{
  "model": "multi-label image tagger",
  "dataset": "drawn branching plants",
  "train_examples": 145000,
  "image_size": 32,
  "crop_scale_min": 1,
  "horizontal_flip": false,
  "translate": 0.06,
  "arch": "coatnet",
  "norm": "layernorm",
  "norm_position": "pre",
  "hidden_act": "reglu",
  "mlp_ratio": 3,
  "head_dim": 32,
  "fused_qkv": true,
  "qk_norm": true,
  "parallel_block": true,
  "dropout": 0.05,
  "inner_norm": false,
  "drop_path": 0.05,
  "patch_size": [2, 2],
  "depths": [3, 3, 3],
  "widths": [80, 160, 320],
  "num_labels": 16,
  "init": "small_normal",
  "residual_init": "none",
  "optimizer": "ademamix",
  "learning_rate": 0.00095,
  "beta1": 0.9,
  "beta2": 0.95,
  "eps": 1e-08,
  "beta3": 0.999,
  "alpha": 4,
  "max_steps": 7800,
  "batch_size": 128,
  "epochs": 6.9,
  "lr_schedule": "cosine",
  "final_lr_fraction": 0.01,
  "warmup_steps": 780,
  "weight_decay": 0.4
}
Rows from block 2 of a small multi-label image tagger, named by matrix and row number. Rows with one number belong to one channel. Each number is 500 + 40 x the weight over its row's rms, rounded and kept within 0 to 999. All counts start at 0. Numbers have three digits each. After the name is the row's rms in percent of the matrix's.
Before each channel's rows are labels from the 100 images, of 14976, where the channel reaches its highest value: "peak on" is the class under the peak. Only what is clearly more common there than usual is listed. The data: drawn branching plants.
# convs0: expand pointwise conv (model.blocks.2.convs.0.weight, 320x80x1x1), inputs 0-79
# convs1: depthwise 3x3 conv (model.blocks.2.convs.1.weight, 320x1x3x3), a 3x3 kernel
# convs2: project pointwise conv (model.blocks.2.convs.2.weight, 80x320x1x1, transposed), outputs 0-79

peak on: foliage
convs0.105 069:521541457458445408529516478495551444512564503560483468566491530570469482440512553490585536502492495552511504506459474547496450512540485540493505469492495519501538530484509580517495461531546459528613545507500468505498551553457437529580517463
convs1.105 042:519513504493453463463414460
convs2.105 071:483514541547533565504487482467492532431507560425512485464560491458503424463472463482474494542476509546587566476415540519486481508545529517498416430520509549511466525525460500491475501526521557474494531432516591440532514496453486430507516554

peak on: foliage
convs0.296 061:466555546516484516540600481560544458573559497451565514493471461425554511441517492453546475539503544444416516550495538577501523470528466496535531538463484527505506515447479506466514461488504499511525553506458453545517552525592480521488471556
convs1.296 033:546471482491543456431482454
convs2.296 132:448508533471581536505407525538486511497448542517486492513572426424539518552523565482525560484511539518540476508513515515469456525519442515476479421495434584445554443541542468508537468523524505477517498542546493434521483458433462455519496488

peak on: foliage
convs0.63 051:512608442499503466500529554491508451440453465486487517468529554495492508465501493533503526471489504506494581537392504427481530464523542495428509556433535446558476468511492533493468479465474600467472516532572543458443455517482459467534518494
convs1.63 033:474488524482561577462468523
convs2.63 082:465550467522451468488551518483460504510517520515485471444515559553534468535519441496433470461485417489439488556518452468506548467525539450472559556495552548545503513528502544481501565420481468537400557492520500531428469510579502475465541474

peak on: wood
convs0.139 063:508464492493476531461532498569553509530500533500522501433431517523553503497482498517474467512549514487469479497481600547491563455532534418547463560539516472481468508487464471427479481519560510499501406538411444524548508482554446437437541538
convs1.139 027:502541583476489462499470447
convs2.139 104:478532497527515511510538484467490534454522521478573538508599568494567420509469510568521448498481607485525477487468547494507509468505527505498475543532452476466450385502527444402469547465463498536492500489506506544473482468517562478427505525

peak on: wood
convs0.178 063:477441490466525454466492513473520525505533523521508525489541495493457523467529556458516521445537488541541463541537453476472482619500434492414604430453462496527491495495509505481526489489492516551467533528579557461472449455452491538599460469
convs1.178 046:476429487426488535466495522
convs2.178 093:466472518553500457499536496596476490483483448458507491463472413480535473571570471485469528489529506423480542480463530532451523426446501518497498529558504514581466488457413502558505479437473457540592507450511485542554504535509518489538503546

peak on: foliage
convs0.55 053:507466544529539536396438452499474436547544404481507422497514471378541492478455501459538478468486537443514518463504471472510507537499493477507496530439517444466509466482551525531493415564472490473492530439504521501527525547515559535501462536
convs1.55 034:465508524542527514456432443
convs2.55 104:494528523482482528548492487522544482455517553464545445503525514466530452601485512465493498540473549482517546424436551530455506481532523499545479458529491599452523427483464509512477452529546457485572502595454484475474531491477448431558459457

peak on: foliage; wood
convs0.91 065:552464466547561555427466453551489556466499499492561538478499446482528425531486520543451508602503496457503540423487559522502507432483493445577481467568489461503509449480456461452511504497535552491437442459469487504483479492481474522501426517
convs1.91 031:470557513495466561540530449
convs2.91 093:530477524548495488455513415513490568553531423604564521458495442511513495523525511599487451533560527486527494480432505505531504456478523478497477522533497448555473511472463436498472518410473546501552451460463530549530480496529531530483425524

peak on: foliage; wood
convs0.116 062:515498490522540539485530471475550444487477485408454464451501567471497480528382458503431481563469531495498566411442535488510527498596557471525480535515535489553521485489446512554495479534542553448510489545452552509529482507513494481436511523
convs1.116 028:469546585483527481498457470
convs2.116 096:504485501515474535524506445492500513576493408542522451487503451464472451571578509515487475538517529428506514510545447529429512479453499550517570502549551468538519456442476481490495537452461540538486552527493538597457429457540498491528428466

peak on: foliage
convs0.131 065:483522452494585506491512507532507542449473493479514478512549572504492435556501549508475571489555576532513515384478565511507460478504452485516465482569435535538479442521449499484481555468447459577475536497483449504450445536465526447500521471
convs1.131 039:541545505504572558467517527
convs2.131 084:498523528503498469460507484510474512547573471482496588520492461539508520496524555547519452525555506408518435583476473503457477474485492567384504530487517458499509542435570441459470571530438528535489505503562500543504476500447507542511438476

peak on: foliage
convs0.57 051:448502483518512502474504425518498458420496470450525557493506522498513420539491555575470449567486514411550537524530549569482465500492467458528493534551495483547503426400554504533422498533486520495527504466448511466486517529444527477563489458
convs1.57 035:534500521567455561514469538
convs2.57 102:433506535508504505498488547541414480539476489492550494421465417442598522514527469519583488439532550477424450544529504473483592497500508526469519535488442522507529444488503452458506518507440514573504499518480474507586534540468535489493478480

peak on: wood; foliage
convs0.12 063:511573545558540547572434501438449551514458469503511488521555497505469514479468508502488490491462520483500506543476417430572540479512507530493509437523501543485553486541504521494610574426445509523437540421511539517465489463496544463455500489
convs1.12 036:428454481471499516536491434
convs2.12 089:546465472590507566502499497517432566564502450521495475437469502487473459461490566501462521514501539433483568453443521482546499484557531463570478458560552502465540542471414466485556447476492504542567492471457506480515496522548480482426527481

peak on: wood
convs0.108 061:537511557483483527511469513515513543466477510562539526516603478489478459515560523509461488460497498518570514542501505453444491520456468509489507418486502488509489487491520513534490527442393527549470507492563514414409402402518498502560472487
convs1.108 061:507436432511483481453449495
convs2.108 091:538506499470484549522519513508493468526490443513463464406469512474530522507508447467509535455429482463481533509465496469495593453491564495570542510522547558479517536524461559517513486473472457474565552453443499473448538503618441470509583463

peak on: wood
convs0.143 059:490552542505476549520492463452479545458506503523522474507589457448449454495493495515504529496476469477548553517506429406506506537491490509503501421489529498519467498560536525511495513434451563505457495417533590499486449399435518518559476560
convs1.143 033:436470544465497467525458448
convs2.143 095:574473543539564545556500459506500529499536474513532497427484468498434497478545525537426524549532495453542568437457484430473484472514457505535521451469532491476474537539433522508524512498435529495491531435460533459447421451531416534539526536

peak on: foliage
convs0.312 064:461559503516522367527564526489558420492521558494529531580476551516501512564454458499554466508521497472485514473508531518486469502452511589503514528500515549541510472567549538491420551543514433491574538522516471526475528504455536507542519508
convs1.312 036:534575499454509476454547476
convs2.312 078:487511511546526519532563541520442561508479459545565526454483520493543467500477544523489477525526549476476552419411530497479585485496597473522458478567494498507516504510451449432481520464506527556448489432473543453486462521497537441439443535

peak on: wood
convs0.144 065:531502493472543457525513449474496448458501506515497500572513467522451462488549540524520538472579525505580460512570491564520414524514388503485485524532426542499445471454516502551461525491507461550536516598569466492454472495527491511489506431
convs1.144 056:508465508517436476528416488
convs2.144 079:489482523522421447464559423552453526447532492436543477470530450505543489507569493464501545478481491493455501490509542578451562436495561461488485502535503479572426509496494520489485486476502456525521466411477462502540586524540538512573531544

peak on: foliage
convs0.2 061:567545454465443453538490477465573479521512481479532512504465552469475479439474500392466512531475483532462507512421534525544489493498515478460492527502525540478514543491496622607512511483582493543471512478501509456469574542547480507494502426
convs1.2 044:519519554452434473536493455
convs2.2 112:462470469539531522541549542569515468523431476535511481438465518464535510477538378491483518481497495433431543528422561607486547471513516552520493511554506510471443515483469476540473531466514539527512426452503471524519518509538477417466519490

peak on: foliage
convs0.114 068:498470478572494572457463536544548512505482454518511488479492468474605498471506528495540488580525579454446507472496489492467528456473421531490506540506471479503476516453467452460442473527499572557442471463495495551458486568433501439556423514
convs1.114 039:496453460568491486467516435
convs2.114 091:530484410465522513538552503498579493518415509598457508526518570519551576500488441482520500517519529533484464530436511509442514513468525508475496446509523497493551549487470465417504550452570529525506455527540524536446411471494499439520494462

peak on: wood
convs0.309 048:488531542500482461484516509511417454455494457525496589548559514552461531464498480548551497399501551449557463510513452433485520475481506495439563502507472450444485443513606583466506456502480496501513506498597539491506498495517548470496491506
convs1.309 037:467484486547431453471524547
convs2.309 117:523490545576540536513477450513517531522502513526565426451470432458533531447526498514443488577512511508491529485488507551446546550534532458541475435500517438485498551515440458538461499505523517478526453430414500437561485461534496496489436586

peak on: foliage
convs0.27 060:427492541490477473561546572534426556536504461497571530511549465504509477561526504521499513447480522491519541562503544534496503415439499462525502470535483521436500490473511481477518517458450393556497543528452479574493467483603534484466530485
convs1.27 036:457426515551518492548469476
convs2.27 088:484504481522551506501505474512464557540421519513478506474558460511482527449538546546471521461545548542531411529502504597567482535442455506469469443518461493515510515493482396462549573451519555520486521454515426482538466468492510460545440464

peak on: ground; foliage
convs0.51 067:506447504434502489546487524454506484478520539540471427525431524564542520555481446496521480523488458510433503496527554524531490465532581500507430575618502495446486503493469514498475535524524446519561479532412427518523487513549526500449568506
convs1.51 039:551477544438434495503469506
convs2.51 080:498523509463486503541475583463494415480528495585504472568473555527554532491488408521539436488481559472480514550451529479507529476523491562476522536504532562411470498481546498425457527513459534570470482542519484543454507480515488469405521487

peak on: foliage
convs0.171 057:505484394489480452504512570498521476445477421526485554442504566479524480533509549536466460525415526503498565439483524443436508438445474498551475560492530491518502462465505468554434500483444506497525492456478551458471501569432493507522498435
convs1.171 030:502447516537482481441553445
convs2.171 106:509448543518510475428513566532452554485503514544502516494456455514486583497552500445412545562526463577486481506478502533448535541458476472500457456488501464541520608499458465514500556448506515463489446416495507479537466506460511533548474574

peak on: foliage
convs0.112 066:555483476407456449512537486485532425495496511479468528572455497514463539501553478500485493457505476570505495543506527526486442573426506520467478534456489558503455532482562560510436502560535486549490509573546476494454490524553462488550560409
convs1.112 049:519495511427428461456506500
convs2.112 088:464474476497496453498558514513574470489470486523527467513418469522436489605575493492441508534513462449454498474515553540502489473495465549552468530557521518501420533461472516521472484464521429497579502561410467585477493506532455504508549493

peak on: foliage
convs0.146 059:522498479499452455467531490558530519479514490517556531503507561560521493473539569486523604530591531501527386505531534509542467491519435449502506484528471494438490461442531483483583467449509470511539474488454470432430552517457446468508486514
convs1.146 043:483514458529498549523562567
convs2.146 082:486496463455519447468509502510585490463488446449496462511540583487482488547450532520548522494545476550502503446546477517545393487513462488489522485477488503493493439520482544588540398497496488398579488562546459527445469497508513524482536488

peak on: foliage; wood
convs0.56 056:618520501597525527468438470520521498591534432491547437503450428448547491470505518532473494529511469435451487505485459512484478471540442463511574494463522454492524528543472522518526473526558523466474485480462460508506536470492419510485421504
convs1.56 041:521495493540554582493512449
convs2.56 092:552469552565539576543481435521469534510480509535540462448488420455532512508537606526473544545544521484514534478484520568466474493484487447551475418556468496477504481551458461504508485477509540493544458494451481412543486460515483449508431546

peak on: foliage
convs0.292 052:431587514503552497585547511489504410418458547493524514436507566467475491471502533533523471460506517508530575514474533521450519516608460454479517463550470488522518505514523555540477526510512545526510550518547510475492498493465444442471563431
convs1.292 027:479578507497553488521475438
convs2.292 088:479510508505473551530482502511511537570469481482531403465478393453538528548554355564468453488534515425465489533573486540475517511457516544513541517480569510506497526527499455512479524501489487492486539483449459495519491473588486522508463538

peak on: foliage
convs0.168 060:538447530516517498523469437545519541605528544546531472503483408489528500552507440501428492584513472475514544522501469505488476480488483504578498494514499539531465494527412436528506499500537497501532466449438433485486482444485443525500423590
convs1.168 049:479477499537508511574563550
convs2.168 097:540450489533500518520530442530486532482509474550544535497503445517477463506604576528497564525553542452554551458452530572477423463496447471511449450584521505511420480470475470454516518436471548536516434527507511526485465481495457462527471468

peak on: foliage
convs0.204 071:501457495510492530510532508539462528498516551494512479508501546544475490559529515519457561462557456493430496493518514503533523476511528447566435505536534510475438559564380459404558505438533484480502440491485467517501455474567531453420524559
convs1.204 032:495529487481560465414495470
convs2.204 097:487510483470529547531529539514387508439513512420503484486537473448545466522530504529485506415504488515499483519614521484416551465468516425481538525481475482561487429513514558525515496469441460523446547493557490464520445486517561512532561509

peak on: wood
convs0.182 050:525451450495490496506462519493499540510461508534454555483509467482583479546484478502433486551429536528512517490457549500535497449509507512576397512541470591452516423438471416541540521432498534545489464442452507481500436547497511458505512471
convs1.182 038:483555520465523582489468532
convs2.182 105:583468425474525504509545522457499477535573452563519528529464470506483483486533507559463451535512544505530542482446526472600506510486487534512484563518512505456417498461511512404476553458497530561427497486498493518440409545520499560474504472

peak on: wood; foliage
convs0.157 056:498419456494518539437481544513529530405496475500489532477517484490477455522455522501450527527481515534544515430446548553546448490504481472532444467554443523481496446476404471534502543557574567544425435479523498509497493559445475476479468531
convs1.157 042:484490557572506567496528483
convs2.157 080:557479547558456516521552519527444483560526482578541525425458475503524434497547463483452484508513485398458549515423517466427580423467565470478532542469551517498491541477457504481460537464446504524506472435491497500484524507528466510552498496

peak on: wood
convs0.211 058:449531509563534524497548510465467507475540531408509443509554527467457490473437502396510508455520422530491539505429482490596510518520494500477502525477545492601476526555450581512536488478463475507465557505522554521518514497565548511462488542
convs1.211 034:500433531516479560520441474
convs2.211 102:459525546505505504490505492524407559416527522493557520534568512473523442589507577468479521497511523461497486522498534482454538429469573517507497463502458498534471409516500478464494550462445422533437492481492483511510491493490610449525500554

peak on: wood
convs0.29 061:501490492494523527614448495385501485532502553479477519502570484521533507524484483527495474453529541504512501553571508390486463545487511524512456493474525560518516451505518471492486480485451500559495625493573512482487428476508535495513581506
convs1.29 038:452504471462482490531410519
convs2.29 079:529489475555449502501525489473418574493547532448529470448487442567501493468580537497435488511510454465494552473489502559542505485561500471490424478589544475522430518519435464520403533488536478537479488413478492470521533550528514514529507498

peak on: foliage
convs0.5 104:425498489501528517455535546579498520586492493474545523409475542459511457515499481477458492561562541464463519480490572535488565487534457494537491492461522538508477514400440383500466524460497562505514462497471466517499491507510407485475483482
convs1.5 102:475499492474518525415441463
convs2.5 098:493564426480488472531556513525575515442406556518532495442480524499537542546616451511463521504487511450459514507554547532544484491497472561495470525470564540471388530520504495447509462434559467495513465492501440487480508480536478506512513488

peak on: wood
convs0.89 141:559385482446528539496435517487547575492529515539490487533490463504573487516503496524434441601446511506491535475498545452431504512478496530566443507554480515503481475482462405505428525524474519548490469483462480500465443503500475519573484471
convs1.89 036:525490469467559445460532451
convs2.89 104:495471573530529534471496540484394480492520498471507498425531521505447517465492504505440527503521396511532493552537415456452509531537528406546550457470468424485580484548511540542526516546463501478448545497455502479525450471524510522476474544

peak on: ground
convs0.34 062:548574448504497514551485460416527356511463485520498466497530537450445486441478476539510484472433493494534539505427465483473513525531460531442527529471541476522438502519525528551481527536534558491480513546596570516452496494495462489508539482
convs1.34 042:467511514466434465511427471
convs2.34 081:476509441487520506597545493522524495538430483513551454496474500451531522532535495514488481590473583452454570455502556556466485540519453589533456509544523490478420470446498426523454450461564520470541456540498513539475489489518464474490507478

peak on: foliage
convs0.88 061:492536463476469484466446507511570524516489525507465452457507584495439484452437485464483496546492441574537503463423446440587556488571553489457506490470594494540548555522468490538584460484522524454541482513478533475505521494488476540482454485
convs1.88 027:554502483518528454495453424
convs2.88 098:517542497389510505453469504520480534516496468490434560553559560467433479462478506461518514478398547551594524515453519502552479477460487483521505458419492545498552440495491568495568470507522503474553527547565505467518499523460483477501519456

peak on: wood; foliage
convs0.48 049:539516513500511593468444475571511528514527416455554526457502474378557479545440499495488482449515509410538534559462535497497512432482499436495505519430503531525520461478458506497509449476519537495431551461495463493465531546534455475460470495
convs1.48 034:468448506555563510468449504
convs2.48 094:456523483508530504543545521545464531463414528500578488514550511408532446553531501514447489493471613474509526454498592536449551475458526525556459484526484534510443460478490461465451509418526452517549498520523476481504484507467513421510485463

peak on: foliage
convs0.77 061:482467441543547527540528449507458485540531490443516468547455463430491502507507521526532450440465517464488535526522540595535474492531492549539484521584461534511425498447581504497480476518468468538505556455496461569589527530564533546452536504
convs1.77 047:525403510507446485468500505
convs2.77 093:523435465446526549469431568520501472471472454596468517570498452505475480506543546539522590505550494512551487510490492502521438482446508544512514498528424548445521466469552506495595502502541527507486470541526441462456456544413489527512478486

peak on: foliage
convs0.6 097:557631567542498462536527455490563457489473514472547516556555432525489476512526479526547533524591493392561457530472492479490450516500456521459505513485492531468521479511567504502493537468538524455549497519500476468427469446493455476520468527
convs1.6 037:436482477501528552520496575
convs2.6 096:540411433476565528436465564484486523517490466487524506584430511500442541486517603522480507539583487580544492434508516454575441476507461479467453481510464487476490504476493494549530483531518537440467460480550524498491486550446497536467523490